Weights of a small image diffusion model.
Model: 2.77M parameters, arch unet, norm groupnorm, activation silu.
Training: 9000 steps, batches of 64.
Data: trained on single printed letters, digits and signs in grey, bent and noisy, 197500 training examples, 2.9 epochs.
Rows from block 2, named by matrix and row number. Rows with one number belong to one channel. Each number is 200 + 20 x the weight over its row's rms, rounded and kept within 0 to 999. All counts start at 0. After the name is the row's rms in percent of the matrix's.
# convs0: first 3x3 conv (model.enc.1.0.convs.0.weight, 96x96x3x3), inputs 56-62, a 3x3 kernel for each
# convs1: second 3x3 conv (model.enc.1.0.convs.1.weight, 96x96x3x3, transposed), outputs 56-62, a 3x3 kernel for each
convs0.49,121,211,217,211,201,207,197,192,186,183,195,198,194,208,205,194,219,197,193,208,210,193,203,213,199,197,210,208,217,228,210,203,217,203,199,206,189,190,200,196,197,192,189,200,199,220,199,203,201,214,203,209,191,202,201,192,187,163,158,182,261,202,218,262
convs1.49,102,174,226,215,193,212,212,202,184,184,205,202,198,206,205,187,187,203,195,174,194,152,199,194,171,169,182,196,179,170,161,175,186,208,178,209,197,237,213,172,212,190,168,178,181,173,169,195,200,173,214,225,181,216,233,185,179,204,195,232,236,203,208,232
convs0.50,097,207,199,191,198,201,203,208,205,233,203,204,206,213,209,201,204,208,203,193,199,185,188,204,198,215,225,229,192,186,181,188,213,194,214,207,212,201,215,217,191,206,221,178,187,208,218,207,185,209,208,184,226,213,185,178,232,190,180,215,205,156,173,208
convs1.50,149,198,201,198,191,187,158,216,219,202,241,239,221,222,211,214,189,210,214,190,211,216,228,250,220,213,228,216,215,202,198,222,222,192,216,205,185,196,209,210,179,213,245,214,222,243,236,195,173,223,170,156,205,182,177,233,245,208,198,191,171,223,205,177
convs0.51,104,203,195,216,204,202,221,200,204,183,194,206,212,197,196,195,189,194,190,193,207,208,225,210,216,216,202,204,188,229,204,187,221,205,203,191,195,197,205,202,209,206,199,213,206,198,205,197,201,191,211,191,206,219,201,203,192,160,210,163,206,258,201,206
convs1.51,093,195,194,207,185,202,223,201,218,220,214,211,243,194,226,239,183,219,226,192,206,183,189,178,182,181,166,195,216,198,208,197,174,207,186,161,208,194,187,183,168,184,189,210,223,225,208,199,190,194,169,180,174,164,184,212,198,181,179,192,191,205,194,215
convs0.52,107,186,209,206,196,214,196,208,227,208,204,221,194,213,228,198,223,253,203,192,199,201,203,215,197,211,218,205,229,186,188,210,175,194,237,202,204,215,178,188,217,194,199,210,209,207,197,174,197,200,191,216,199,193,223,150,203,205,160,256,218,186,238,211
convs1.52,113,200,208,154,197,203,168,201,209,193,184,183,175,217,224,209,225,223,227,219,168,184,227,188,207,221,193,212,208,188,194,213,185,206,216,198,218,152,185,213,184,193,198,208,240,219,229,170,155,247,188,183,244,201,196,190,197,208,200,208,216,187,159,185
convs0.53,114,204,206,203,199,203,189,203,196,191,196,198,169,213,205,185,221,206,218,208,210,193,202,201,199,201,191,219,190,210,222,172,211,200,173,192,203,199,199,195,197,200,204,205,209,180,194,212,211,203,204,224,196,193,219,171,178,224,144,153,179,157,188,216
convs1.53,098,209,202,210,199,191,195,224,198,196,194,207,196,200,182,167,222,197,160,176,210,180,183,213,180,184,222,209,181,182,192,190,183,233,188,201,209,206,190,183,208,197,211,209,212,218,187,176,191,187,193,202,162,198,200,172,197,208,247,217,216,255,258,247
convs0.54,091,219,227,200,190,215,203,192,238,227,230,201,202,199,200,202,197,215,201,162,190,188,153,174,169,209,213,185,152,205,180,216,226,181,227,217,199,195,199,181,187,189,188,179,197,198,223,183,179,224,185,172,228,197,144,216,213,164,205,198,170,206,197,212
convs1.54,072,257,245,185,228,216,163,194,205,146,203,219,243,197,178,189,228,219,231,218,213,190,182,200,202,172,178,196,155,162,191,161,167,171,156,166,177,209,208,209,196,209,205,186,203,195,171,164,199,194,183,195,194,199,183,183,190,198,181,205,227,179,182,221
convs0.55,097,218,235,221,208,212,221,212,206,233,234,235,200,218,221,198,204,198,210,200,224,227,213,204,191,200,211,217,210,231,203,216,202,188,207,187,201,178,186,174,200,220,188,183,182,172,219,202,249,202,195,228,205,211,219,180,188,214,187,226,227,175,210,243
convs1.55,099,187,201,218,179,205,211,147,195,203,154,152,135,168,178,170,166,196,182,199,191,186,192,216,186,188,204,171,198,205,190,210,186,178,168,181,195,191,197,193,177,211,181,195,206,195,195,191,179,191,182,185,185,178,172,213,213,206,191,230,214,164,205,207
convs0.56,105,208,207,205,193,214,206,195,226,216,206,187,226,230,202,218,216,209,216,204,204,194,203,202,205,189,206,214,208,205,208,205,210,211,188,207,205,216,186,157,188,192,200,197,212,189,182,195,203,182,182,207,188,173,206,285,290,233,194,207,244,224,123,189
convs1.56,088,187,206,221,182,175,198,217,171,204,170,191,186,193,173,175,201,203,187,195,202,196,205,198,198,213,189,192,199,223,174,203,224,185,222,226,173,195,189,201,208,190,239,198,216,219,208,206,209,199,210,215,218,220,206,201,191,198,181,176,181,193,174,160
convs0.57,091,207,199,175,193,194,169,186,175,186,194,198,197,195,198,193,202,203,209,202,188,168,184,174,178,194,203,186,203,174,188,221,193,189,225,208,200,177,198,197,172,187,207,207,205,199,199,204,188,195,185,190,198,181,184,216,243,244,220,201,181,238,192,177
convs1.57,082,244,250,206,189,230,188,218,246,203,202,230,209,177,197,192,236,230,211,226,211,235,209,180,203,201,176,199,200,185,196,219,209,201,210,183,215,203,174,198,211,192,185,218,196,195,195,184,176,201,178,200,188,169,199,201,182,190,222,191,197,200,170,196
convs0.58,100,194,189,195,197,197,191,207,199,176,187,200,171,176,202,174,173,181,196,205,187,185,200,209,209,194,183,197,209,209,186,200,197,199,199,194,209,206,198,203,220,208,174,189,186,209,202,208,206,199,192,206,186,210,192,191,182,183,240,290,316,224,257,229
convs1.58,087,204,194,216,177,198,201,206,213,186,200,212,201,188,185,191,206,203,190,172,200,195,190,230,215,211,211,194,188,212,237,187,183,216,214,238,250,233,253,184,203,226,196,174,180,177,207,196,158,225,203,161,199,211,193,197,204,193,215,190,201,177,188,230
convs0.59,105,173,193,203,167,167,177,171,172,190,192,205,204,199,186,196,189,180,176,196,197,210,182,183,216,209,190,195,205,198,193,198,186,221,204,195,216,206,179,180,221,195,189,209,184,196,190,193,195,185,205,187,190,204,197,271,219,184,235,196,189,206,167,158
convs1.59,127,191,209,221,201,188,212,187,189,213,210,196,217,182,174,187,188,191,205,191,179,193,205,215,199,195,221,201,197,215,200,218,220,214,221,216,195,196,170,176,203,213,210,234,229,210,198,203,196,204,206,199,215,198,203,176,220,227,192,215,209,214,213,216